Rows from block 2 of a small image classifier, named by matrix and row number. Rows with one number belong to one neuron. Each number is 500 + 25 x the weight over its row's rms, rounded and kept within 0 to 999. All counts start at 0. Numbers have three digits each.
After each neuron's rows are labels from the 100 images, of 14848, where the neuron reaches its highest value: "responds to" is what is common among them; "peak on" is the class under the peak. Only what is clearly more common there than usual is listed. The data: small renderings of single solids in any pose.
# fc1: MLP up (model.blocks.2.mlp.fc1.weight, 512x128), inputs 0-127
# fc2: MLP down (model.blocks.2.mlp.fc2.weight, 128x512, transposed), outputs 0-127

fc1.375:517481502555467486496538497528478469510510514505474518560487571452519498488508487497479521493481499502481469520538529497528488551485512551492514518503524523502463551515480496464506466501539479464507540467488473501473510525514508503515471500471499505521497491499475484508526464554457478458534489483487516473528512476468540493500482464497504491487488497460500527530516507461528534484515
fc2.375:531468440523504483499479493517505526525486498483531486487557565516494479474497520462526502529541514516520477486529479490454505502503474512501505446504511449492538518540537528491486558463477516540447476484477543528526496533498490513484546478493473476493513494490516513512505473471515519477496481525499515473477470478529539516510468511469490518535485475503501497495496468512496471483469
responds to: orange; yellow
peak on: solid

fc1.2:524505532566477485472466510498516521485522531486487504498552507481510475504510491464513492503487529505509498537511476541516538492518515505540532531500478504457538538512506487504438536481493505475542526538534480480478485484525542520498515532581506496470492480500490480496518500514504508546505477470514526468477436506499512490520461488500487546540491489534491517506516523534518497502501
fc2.2:533533519462539491515525517474496480521484463513495483490455509519511511505491561507477494534521479507476503470535468511503489501481503481530503519490508496569499491511485525491536483517530513564514506490463507539544511482499494502503494467489490480548513523486474513487494561480483527484486508543497494496494522487542542469513524498540582434487483506484520506502504493473521494526481
responds to: purple
peak on: solid

fc1.134:539501546524501467481485470499502504506492457452522483494512534505516473494497512573568491525483478527474459525491509484542515467459487478508489512506484517488450538490511528519498507477531487492444515535504516490495489462468489513476520534482528473507460528552511484486482539535473515526505517502511461512490491487464481517542493512528489512497514524546485461526482494507524487498515
fc2.134:503566529528514529530487512522535500497541506501466501485509523524530536476496474474520503471483498497503477500529493518458472492439492468477463523465537501505515499496539511550516507529469502546515472472500494459466473480475463489505472462452510471470513488525507483503523483480485473502482523533540523479505525478510476490487504514517528531494481465464519524491524452532498489463534
responds to: white
peak on: solid

fc1.111:499488520469499511511453493504539545486487498498493452511506493468467500469483553499452506480498482479500476493529487527493540524500491473484526548513474474530504500539495514500489490465512464496519461512525479484476512515516544513491501562503472537516537483495472524491479496511439535502482524516438481491511481505525502527501497558531512479476478489510536546521485519535452497478482
fc2.111:497509517482492476448499474501502468477523517518529499552488538522499502509527514505513484487499496546521513541508565488522501463467470556535522475484479520512501471539501486502526494555518542473527511453484505509459504505491531518530482465526529491537443474500479496483519463500532512502539498491530483495542531493516512500503525468485461503565510497524479505515532476488484509496509
responds to: purple
peak on: solid

fc1.298:498502492467510487453499503492456518516489504485507491433525519491506476474491526512511501472498502497538472508509504527488500502502459452466495521473490506492478487549484499525470484507478481516494473456483546509511467498508523478491506455525468470467481475448530543488567477498455502557479481518508510561515485489490497499541522485482469469484501510457486541484538520511524527484512
fc2.298:518490511507461527514491467508496516481456508518501511511513474493479524508503475521495511535516476562516499497502504511485495471523493504498517504558508534520522505510494498455530467429491526469512500562487435507485542521458490516522469524483505515517485515527509434455512500488500482499513464484477488460465512480462502479482482513475480538505439470502524469485475486482509469479481
responds to: yellow
peak on: solid

fc1.159:562490497486496476520495507523479544492473509509474480489517487509529506505461496512518526487480531496478545483475504466496502493458443507543528473510494496459462499490522498499459535474519442507528506492476500468483526530461524505493501479497509524454497493525488502573504526492506506489514490508475481486472486469516569521525523450518535516528498521482475513503493472527464558500487
fc2.159:477530459509545490469506516496496467555530524479484559492538526504470531496516495483498476503480499516500487527509510530548484482498520517511475471523492464486516481534501508471496475509481471513526472503498516483504499529518525500538476479533461483515490529524524472500481521495434531540469495455523524444535488476506439465523504507476501500501528498475489488491484535537529459468488
responds to: brown
peak on: solid

fc1.349:515503536499530510527520514519525518525533466494465523524527516496505467514497478479484471485501522509492504512488519496452487507502496474452465494481498538476502513498489485494538476504484479502494489441499508535515537487492507505463544482474493472532437529455499467532495478538522534500516491509518489533521517479490460509529476479481500485516540447485565513471546502502475478457556
fc2.349:491470465488498494502499490520484476511502485502542526461425483509494473520486518511471508538512486506496510525489474499534516469549511471520496513502501453528501503505514512513498494521460476510448464518475497479486503539500472539496496517481557510471560483527476538451533469491499490478480485468518502450516513479490555476497495494488539504512539524522513503516477506496533437469481
responds to: black; grey
peak on: solid

fc1.32:492509517519474470457532560488514485481519489495490505495512490505495508508525528546516496506500528524487480480499467553521461521547464496489445486448521499490496493527515472476536509486486464498552543552525525511533521508491504530497546497520504443510484552481529529476480490520481505495540502493514490492531472529467486518466459479503471482511497504514516475501480516537481449497519
fc2.32:510517504492485497511476505498499487489530504539502493526489483513464512486481485518489494520500473478485502507450532497512493511487461498479516493525491467508527499489502494501456471521532489492493473533490549445503503536506501508500498483532539528532550490480501492520488504463509454535508416495521493500580492508502530468528531517511477529503490498501493565506484477520452443559516
responds to: pink
peak on: solid

fc1.426:508508540447471481481544509542518496498488489500530534534497473499507483472498478491491474480471488493544476471532507506473535509505525522502496530532526505472501540529534464555480518511528497501503491521542515515488522514494500499482513479500509460507495488491474469456515511464455472505494448492505456538541512498506526471493514485518463523521505443466514472484443464516511551486519
fc2.426:464476496534511512535451474504509485507512512559489493482497492474480502526552457474496520469535480501498533527475492518440438506485481476501527479453484504466503480487493510482514494487504462483517507498491466478530496469468467494533493497541437488509494520520438510527486510507522530468498489504486518510505498512503493495526484505504435459499492498483465523525500502493553544469478
responds to: black; grey
peak on: solid

fc1.23:459486485496534489548482526476491496498492508485496529459503551526503474475543514527487511501495528452495504522492560519547481480457496498480456474508517550464496489492477540494490482515486527519531504470550522487465526565506496474478540494490513512497499537496504513528535524532463515480521482517453500488506518499498479474497519496539476461508470480496513456488499516463498537527511
fc2.23:528473481525489490503491502449520481512483510514501494499504475489495515489455518499513498504504471528525493499488461534494502478508500468524514510516484474508510496544508457476510539506491477495467472563439537524509490459466508494473504552497495453499491474492479428477546510492481505505504503555500557481508523518550549471471487469509503497534538504502515491500469529479504479466460
responds to: white; grey
peak on: solid

fc1.305:501505550487487505485431495512477509482467443494491511516518496467507508524519510515502510519448485460546447516487499495533503483489461523503496451526491513460494512505452515516524488530553488483524472515508523480517480483520524462476503478513491486501507536507477462497511487497494488542460518475522475509493529554518493535497515476507510532522464473485500464500581507503518467484501
fc2.305:479505498508545467463483493513502505514533506519513505449503447514490493496517510503520506481541494522463487492530508546482479461537460488478521523504520482523486487546515472484515507509490515539518501473505448504533533501530473499487513442519490497545486480510453507416488502504531496531507522473497524493496509503515481443461481500492510473489528491518461512474465504545535508462479
responds to: white
peak on: solid

fc1.261:491534507539523507526526510492489494471509447465507470533528533485499528529508531508473469513479480510491538476476474497509472528447513511490464542477478476541484510524510498488482513480537500496467536503485538495540474490528529471534484515487445509493468511496457480480498534529482511502507533510458505482510446461486472523496536478541500465511493514435519482519474522496499501513469
fc2.261:512486525473496469528473505491467507516468534525484524507526554513519492512519532519547501488480503527512431516511568490463548484509514499514500476528507524490491484481502481466558524500454493478522505474490480515459512525509445496492519478511488475490510440492532506462515488434493499504486522507538471507488531518496545535491503521504502461467490515515484497490510528488532475522480
responds to: purple
peak on: solid

fc1.271:515519499474513528466491559457497501517499536526486473501515481472504511487505491515527514478527519506498481479533486490518512516441501470524481473536477534508497506519517528524501520487524507485500513485524536525506517520503532485488525480489464476527461517413454511476468539457480476517520525521478487501400469472474471497542500493489510493501505513488500481520508505533527518486516
fc2.271:527510511518481496463490467469505540482523478491507474570450503523523466498514497493496503517498521483473501539508457477492533517500467569527529506534528502469512488500514510499514503507525460492525499521439507521515503517530484507530506526513480505521490477524502494513536491492506527500501567540479515477552467466527480476501547509517481480490488455482504469559488490490471534513484
responds to: purple; black
peak on: solid

fc1.87:502504544471491525490532540524513538473481530498507512532468465491519505530479497566513510510465455454519486492575470497477480465468501499491490500469523508503477477526487481478483493479426470482534548490506506527515536502498502514514501477527482450468485533497515475486485520486471507474539534501492473474552510542494494505522547536497493518502504514521500500513511475488498479510482
fc2.87:479501450495526501541535528513476495485498496532520504509528474509519501479540466496481511458537527508460501481506506513503484515526479518517525440535546520563527490488500467520492502482555523471538490484512479541508478503471498476497499503546501523552500521490452491501493509519517509479500473512506523513542488479520461462521527540472514469495492493464533520498489479547469456503532
responds to: pink
peak on: solid

fc1.444:484491493484503490498530537508497473493496491497539548478513491504533490483515510546494503509464527522493482491499498472473501516462507512526490486498513490481523498460481457515453504489525495483509454533531494522485470547443474542516486556476478478513529550499467487502500510535486565469549522481488546471537502497457504563502495482516484504492530480499520533485451517504512475492489
fc2.444:505466520475527475504519514570521501501471522510501503459468485510489504500519500494537489490520463540473428495519487470493547494498465492467456475494490489505534523504526545500492492488512512526501510472539517449504486483494464487508531459517526496469458487515473490470500552480486484479513486509466483466455495500502457477474446505492537469516480538512507501540511500465483504466493
responds to: black
peak on: solid

fc1.99:513511531490537461552502525508491482533511498492535500491558472507501508537483494520535519482491497538485500529536504487548490462463463523502507544493515525502462513487489501498527507477497473467466486483474518501501548475504522413450518476499463527482530549508524485496554519525546486467477497489504491550484489516490478455524531498503510514489468520492500485507511493478496491517505
fc2.99:486488469501485484435467487499524549465462502536515508522549525533545544492516476515503533520486465462479527451499494517470528518498517455490533468503494509507479534529522475539496527527533537502544528490517533498478505517509495497508512522472516521519561518526491500523494500531458461498539511524551525489516527488512492504519485480482487526494492478519471500515482531493539509478497
responds to: teal
peak on: solid

fc1.266:520493490466488526508492476537526446509501498459496477481453485460546471466499519501482508502543508506492500548530478478472515467504519485469550519493542553492513509512512527487483512483487469524523479491470530522472482506486522536510472493490496527437497491553498527499467484470477503485472502535473528481542463501508519519512538503500488471500530544536469498515501543513454502488492
fc2.266:523481487503515504516457469502470538488491527502494536500485507494448503491478492468509462453452529494458545453457523496533499486517492490524481514499494444518545475512500486514524518490490502468520510492506476497468458495490497468505534508524526548533472472467474511488461514584512486461522523489528512544494515503501488502463522518488484493502500495450535522518516504531508502470508
responds to: pink
peak on: solid

fc1.236:491465530517497509490514492487483464438495517544498545519539503460478490489490542522488474432507494516519485523490469462514504496488503543479526502554492453472499524544529539506531491523518526494499447509471499497525508539505502488485519515560481503510532490501471524481502499503498483527495541454547500466503449506487507474512526536491509495486479487446504485514506474488488476480482
fc2.236:512490506513468528508506535472495497502459500525501475526540527474476527565493503496530520508452514480513473500524501490483469490481509498483513512506461481523485512472496507498505429484452473543538509503552472491553482525500475509490440442476485489497492506490512496500498497489468499522533518493513507501472520524514488486500497513506412478519458511508504522472499479543536534517525
responds to: grey; white
peak on: solid

fc1.346:511507509532472511513490465492516471509478464517493537479526460508544505483542544534512540487519452490527485599505495480481510521495489529497524476516522485463473497527535477489466498480498543485477536513519511510469509500558498556477517507494450492478480499489545523514506515455497492526517522514509512473515486487459502517487533501529483505494510547508513488463536486515506511498518
fc2.346:508496486466507500535486546465470490503472509474532475519523512492463496497480501516514484485471529526463553461519493515457507489481517526536479541533463454502516499493501502517485523492479457517481510498548489466489537543495499528504503503551511490485483482451496579464519505459514497498520522494476480542544485469494447487499522503536500497499502500490442473499501481519507503499534
responds to: black; grey
peak on: solid

fc1.65:508545528502518514505514530520511509491490462513522527520485535499512513510499494507480509526500525539497553468476495472479484495458447538470482468494483517551470491526476506497525500472508463493537497511440526514516471532466522519531511518527500537472506507493492539531505557480479505442520511514515460490467491478490513506552481465508510507511481499519488471457477457504503522442510
fc2.65:500472477510515518494511508489440480495516494485507464477523492524501504468496480499473524532546488477511480551525503494481523478488530506520539477511541544432550475479530472459481511481463473508509535477514496489484486521532495494488482489548505492540478551522523469492495503530441506539469491532497502519479514475527521499506474528499485483524533531458525472520474518484508492502549
responds to: grey; black
peak on: solid

fc1.399:476478490542504515492528513508491465472482490477507510487537526450507517533475490515484475499523516451497509472521479540550478469488463545437519473510494499506514487544519484481507491503487503511537490494531504521467509474544514525505469536527415533485521497497475491528540502508518504528522536488491508501515454476490448508467469496482547472464522489480514527490489520493519476492495
fc2.399:459472504540491466520508435495525504503514492503474495567513529487529520473503491482491517501495503529486525506529559479477498495448529486562467505516513500489507481487477446491514452498505542549511516516507474500470528521518485527530492486484548521516504493512495476454492446459512507463460484547517513513499498482506495510518521499479473496517467497512521528500470473503461531503479
responds to: grey
peak on: solid

fc1.90:514481499472449483509548509462477525520499520519512542516492435490480513513520495505517524479494513496490484521533536479513561489480509510503468484513473511491511527512540498513516514549499417465518471503493486497483535520478511508542515493494492458476486475520457461490496453458473465461511501513482507478500492469452502489501553505476518480489479490504483493457523490499542519474515
fc2.90:541511462504592476484476486502465485459497471554500488508515529525482531539515489494489510538533465521504478486497452527467467524554488484528518499539478468526507485536509475509489524481517470522489509485509522496495507494515482492477478515529512498495484511474504537517459492504509521497515524511511527513477485491565528502496463481495450514473521466507518510536452512492507495479452
responds to: black; red
peak on: solid

fc1.274:499463535498525428484534542486496484498495547497500490479507495511472525520474504533502539509488521471525506479493448484467524512571523497491515502525561509486468485487503472494472476495486506545530532500493508480479531520534504481475505462483489487529500491523501515538512507437506500521502498532494489565475510539503541534514508507478474475481509476490496492497502443495465507536518
fc2.274:495500480525505560492545486513557534484495462430522506480501452514513480487508487514506498513510517489512483519515532487536523503528492500485496493470478478524465520560478493468495505529507497531435488507517518497477492470452501472497495517473468441458501532502498473500472501483523500424516506495470479524515488501494479489468550480490511503483515484483515461484513522486510519479454
responds to: grey
peak on: solid

fc1.153:487517512500504534535525515521480514474463539455546499509535514482471456466545520480490529486507511511483505510521477508515514507489520512490503520545495543482477478511497488483524505469470446502524488517520476487508499484511489484501507497519448457494462530479507463483481524541482530488537467498444507503485552489486532471532508495467429466478477512445497494462525474512500487494485
fc2.153:518456479510464452525503494538547506495507447510461505503476517488506486481495533528499476515485481526504470541502463482483476521483491495541500511519495519533505501483492541467532478486524481458462517541445511511495513468477506523459499478495517484490526489463512524500547489505492473524443539512507518472498502492524455505527532481535479514482521513511472545541501555494480531530503
responds to: grey; white
peak on: solid

fc1.171:541526504550505554474497468532475477519512471511517478495523484467541557530507491552496462524495496470514526477487489468490533499488448499512497503502478528485497509534473480518562489515532474519488507484494538516490520484510526487519538514512458459480495483480458452527464515467462502487511533475514466520471512505500499514470512509522534554499482506522512499487513507511482496530452
fc2.171:455524496475485531492506515548488491490542450496518505555504527474502496453523543521482504473528557525514510521518541524503560500468536522500512538502540510498523508519472511498511528500509512477562515505503492513472501487487467544518494496495469506502470494515495547504471465511476490512513491503513510515518495517506503504473510494527533509439457464458480492469496468478547479475528
responds to: white; grey
peak on: solid

fc1.442:511548492496485459481484527552470481557491492485477497564509503519515493511501490492469507534520511494575460520503516508500498521479470490491448550518534509499502539522465468496492496512508533486489514507495514534459492501544522482479497509490504487544469496527494484470528466529493490502460523466491514559499484456519526512506502480509504491501482529499560546529499505520487495466488
fc2.442:495494493507514543529506528490539532502472465519503508482521561505509464499475526471515491494476499507499524513553588490483474487499445510491522492504494516513483487506509461529530532526513495473498496507501497480523496509495459559507452510477487516513517465495539506509497505492466515516492429532495492508504538509467524473480495548514478465466490492519460490520449517493466527474493
responds to: yellow
peak on: solid

fc1.323:548504464502538499513537502501508464534500533476469472480512535468498511520470507479488497504436510516493527511506490522486502501476487502486482485504484500473508479531486531470494474488503501518491485505481545488586527469492516502489531501508502488535556535476466512527489492497550496485508523492447490529528497490531533489448512451534493505476554475490521512519503543510524506463461
fc2.323:503493535473487521482490491537492515522485467532505548485497517512510510481550444514473471529479478489515495529491509490565509500536493501460530509494563517490513494476516520500520522522494520469500530486499500499488463501521454460480499515492497519546468474520501550503483515465489453456478486489519518512472498530525503549526494582505513489487453490499484517528487520499532478508473
responds to: yellow
peak on: solid

fc1.118:467533502495468493545503500538479479477501539525484508501518503473502542494496446497499517497487451527474482466543497497499489493493468497494508505507487492507485531507512534499494494530553485517528492525486496485447498571472583520479519508489513514522494490501502499500473495510524516513486482505527503510492564422489492500524489475519486511489483492464457478558513548472516510530499
fc2.118:518501537567501489532488510511499502498497419472493499457504506503495478494476562507499498554512521495490554511528513483532484475476468495514483526457508502480538531475500446512479490480493515516505466498491526547544502463502515477531481497497457484492486477513475521485500485508474494524519467531439540514496485533504495515496456479488504511519538531514515523454506507524527517517500
responds to: grey
peak on: solid

fc1.66:511512495536552535513479511479464526508555526515509489509509475508462473450523510552480492464481487545481538507519485503510496524493502497525528474503550501519538461473540500542468461539480489460519522506473564487500490505498505485485483518540500522499507512490454513509490483502498498491493522532497538526492563447470510534541480504505490496476553528507511507504522504519505500487504
fc2.66:467494499480486510490535482494517476482495543498464503493510540496526499554511501490526543489511515477495459478521508557443494490542479500488516474482479474519512508510459484472487487507466507512467494451543437486448489501487471486512503468501469474523521467508505497554517527523445534470518532486469486481497503520467502524488502518491504508454495463523487501463533499484487457504529
responds to: brown
peak on: solid

fc1.397:537476503523543533511512521473520510489474506518499536476535502506512488481471479503522533527502485457462515465476521473470510486473500487501507520486503538518477506484481527482499492478483491482536540506480536438515548517533492467500500532507523466496506492501550501486507526466461510489482479480578504462517556525468534477502492466465446519472500474464472495488488505488532493478498
fc2.397:521529507511531440499471476500537535488462471488501472482483492532495499493542545484528496522525474546497484471509541551496486480490529502515525466477546500464494472536502543516526548553472498537525497487500491469509495467519469478513505493533523473468468461518484519510517516471520508490487444547523531507511512528503469482476470497539476497488522517479528500487490522496475506517486
responds to: teal
peak on: solid

fc1.244:471535489542495493466518533523504454482473560488526537470454486499533457494497480558490489522495459515531470482500490488511477504444485475483506481496513524542514548512499513534490490469517491466502515509479513502532514437504537555534511454547518441506528500512513513499499513491504497512477501487515502517485525506501462511549479512489475490529486513502482483474538506487506501513527
fc2.244:552468522480528526549501496559493524489505509539507502510468477507508508508479541507533502488501505490495508513509532475469468462545470500470460521479493523477504482491488521490503491490502511510522508515476484528456512529473462509473518534493495501505452537494478520494494477474481492483522468474505512496562466488525514435487526514469460513509540505467555531462511522528459505540510
responds to: black
peak on: solid

fc1.241:505453556490501512528548457540521553488529492461522544509467460489506506521472540526540470462477511509488496491519501479500522511521491494493510475523517496477519512528506499511515484459504431486510514488523448472486506453486543497463523524513533488530471527538452493513506495553497481488529497513534466490480471518529508476475521486507472519514471516471516491482529509510495494506498
fc2.241:524508516530492508478467532513474451511545534535475498491512562477520512472489504511474532484460482462500521498492528485533499509481491510482500531478526474506463441519502530476478519504532516504492511516490519517476482491478449527505444480527488486518483500485512515512485492518484523546488509468496493483489509546520530556521505501506469480548506492497478561562506526479495528462532
responds to: purple
peak on: solid

fc1.188:524480503507520501537520508490527466499520500492478532533485499492521446544523508533476497472462506518497474504488509486472550456517505504459511489494506500491487515475443496498506478500501475537497490502485472498517512470539505465528501502456496463500482460502491483491484542549516502504567501470466558478541523494486485518566514529472469494496480527508476500470484475543497511446522
fc2.188:506543515484524486514520525517449512498482542469519502469510518502491503475476504527496514519513490487410511523495470551496469553521518489477493511481470520519541521526528520468501500496452473521484485562477483507473521500522525505476521522523538525524516508483537527516533506483509491540478490497510484509496507534482515494484527538517484518511498519539516517490533446507481475499567
responds to: black; grey
peak on: solid

fc1.267:505468505473475498504498486501501508500523432523484499475542458488553490493507534526518518491513512459513485496462519473484516496492485513497522520500486478474484527488462519493514535485472491481546514510531495482512547491463508483501531524521519514488520498488474518504458487494512468512516561487569480521546558550513499513541465517488534508491512497513469460524470494506543457533499
fc2.267:489533470547516539502493508464528484475491475496475514517503534496479515484522506471511465515467441575463458484519502526457485467473510509503575486504558488525499539503533503500533523551470494517482498498506491504506505517533509525540487515472484477519466470531461486500511500514505549527496454497523499478496496512493490473484466482480492514484485496482484519484529514481470538517484
responds to: teal
peak on: solid

fc1.96:494532512520488474535499531520475488534495550484456489509524479494541526485484531496509521493520487470512486498485522479458542477486494499480491452491488535475508507506546535470507468472523518541503494486514490464501492464501488484546479537507478511516511497519521530505523496509510533489457504548480553470472487520519509521523501489517444454510551489498557465526513555496471531494497
fc2.96:492505524473447495517509496470525550499467520525491537533510485493533514527493475479486485529533508542489419496530512470506491499436489529523436480488457497545467492490468527468500500503506473468533505512510507496535507501519505502524527552524507508496517518523500454511499485480508466472524483504520552516541481491531474504526495495518473493503516546504512539534471491505491484507485
responds to: orange
peak on: solid

fc1.151:510524546492491430506541498487501465485496522505514521495504551508539484548466530522498518511454483512494454489480505532507492441524509531502459499489512483528548524524505502492467512476445514498531491497468538518494515501502551507510475506518506511518482538493526530458473514498460506527498524498473505508482445487473510486516489495534496483517484468499507480502474519467456510438505
fc2.151:467489506542508527494495528530478508548504487507471522492484510490508507423504488507466469497512505495492503502516484492471469502440454471530506511515503518521476457492479515518483521498470488484470509510546462508489495548552517501492504507478498473480475492501485443542494500491519481472515487453536502489533524471505545472529497544487515453486504516501544498515539526539520510512555
responds to: pink; white
peak on: solid

fc1.86:490509512471558509454489442498509476515468469555487518505551506469496466482509500506518532487497520530491517526504530524557535523461524511461519511504519528511468466506507533497509490503495447525485490471541483524474471481531476502510554507500499517501529496474489493498487483486492513470469522523486506477467472521479518514524444516473526540534543482480474473477531522494534488503489
fc2.86:554519467457486478502572509509510463489496508477473490513500483453524518531544480510511509507514534457514502547498524505496497520520497499516520554534492482525524550500492508499511480550479549506532518479503488481493506510499492470460490497526517472513497496549503482530522483507497476500483509451575488518507466507550473483489496506525510489501487526548537511516501526479469499539520
responds to: teal
peak on: solid

fc1.479:493488465518535537504526495494477510487526558495494501471501491507450503461459552471508494510516480486486539551522522519544489489514480511490524500531461515520473505491495509549482498474542458559534514430497503511512512489482494541481500527517485453515499482484487519512499526493468501484504480496495488538463517505440470555540469473514510503496513466514507497504517513518530474493508
fc2.479:513506501466506454483483482491450556528484541449475513496492517545503574523502491498481511497472546479537492466451471480463481494499537457508526533493529467522489501503485508531491466518465551465516480470520490473512498485480499495512518445473477564511510505491510468522483496514519475502529521506503494488510496501517488465521502530459478488528520491505500526511460484520505515520515
responds to: teal
peak on: solid

fc1.340:531513529485526485504517468515507513519491481501522548493524496489462534463569506509546521497468484504505478497515512495517448489438478502519520514491509523475460509496514496546507491464547530498510495499511487517500508479469490531474511484483494476518509536507478490457514532575512497449483506521457504509496492493490456482487525521551509478462506522482543487523487508488505442460493
fc2.340:505529466512489495489514517489485484511544497454521544490484476526528486486503540505485454516540471513503524526532497517502460462513522488503529506551508510532511498492533501510502477510531508489503520486529508473478484521476507518482465545485503491468508504521526447477479472494493514537523548432497533490531540516520513484496470546467509529539501492485514508492556499472487561544485
responds to: yellow; orange
peak on: solid

fc1.240:504491521442479520502512489474535496484495564501526513502509486473529496485516485530505514547536477507462505488468514531500484511452531487497453502529509480469504483513474571485469497517503497513511476523477472504496511505480521494514500525494472484471475465494535519592535475468529471538528523534486506504536495500507513507500519497484495520506486466522529498449505468489473451484478
fc2.240:540513531520506448481564509519508501465465510528489493512484497484499480465478485494493478498516480499517474524502500521522487496481487535523531517510512501550501529534492503559548481499522472500465511525505501529484502500480514477478528477493535512508495540522517523464523511485478490438527522504537448481461529489471478484504544477498473499502543477522467484489447504513554498474545
responds to: brown
peak on: solid

fc1.416:520480492488529495495509523461458488518482495442476495473445519498492486482507535476497511514537503522507504516509506496502486482532554512498503500530549486471527491441504508569503469492532526536518503511510536489469514491515479475489550498474466474500487464492495493481491490545456512504434512525528469491511529504491482502502512503514479521535501505473568533487513534469542474497497
fc2.416:494517496515491488498497483484531505471482482498513535554513487487513491509485476539489520486518524468491485532491500545468529551500508461479466502504470546492459494541475479545501507455469512491521498503511447519523460448471492482542494531494532507525510553483515501518534491502501464458530492476527489531503487481516549542476487458452511488507500455478501471529498518522503499532486
responds to: brown; orange
peak on: solid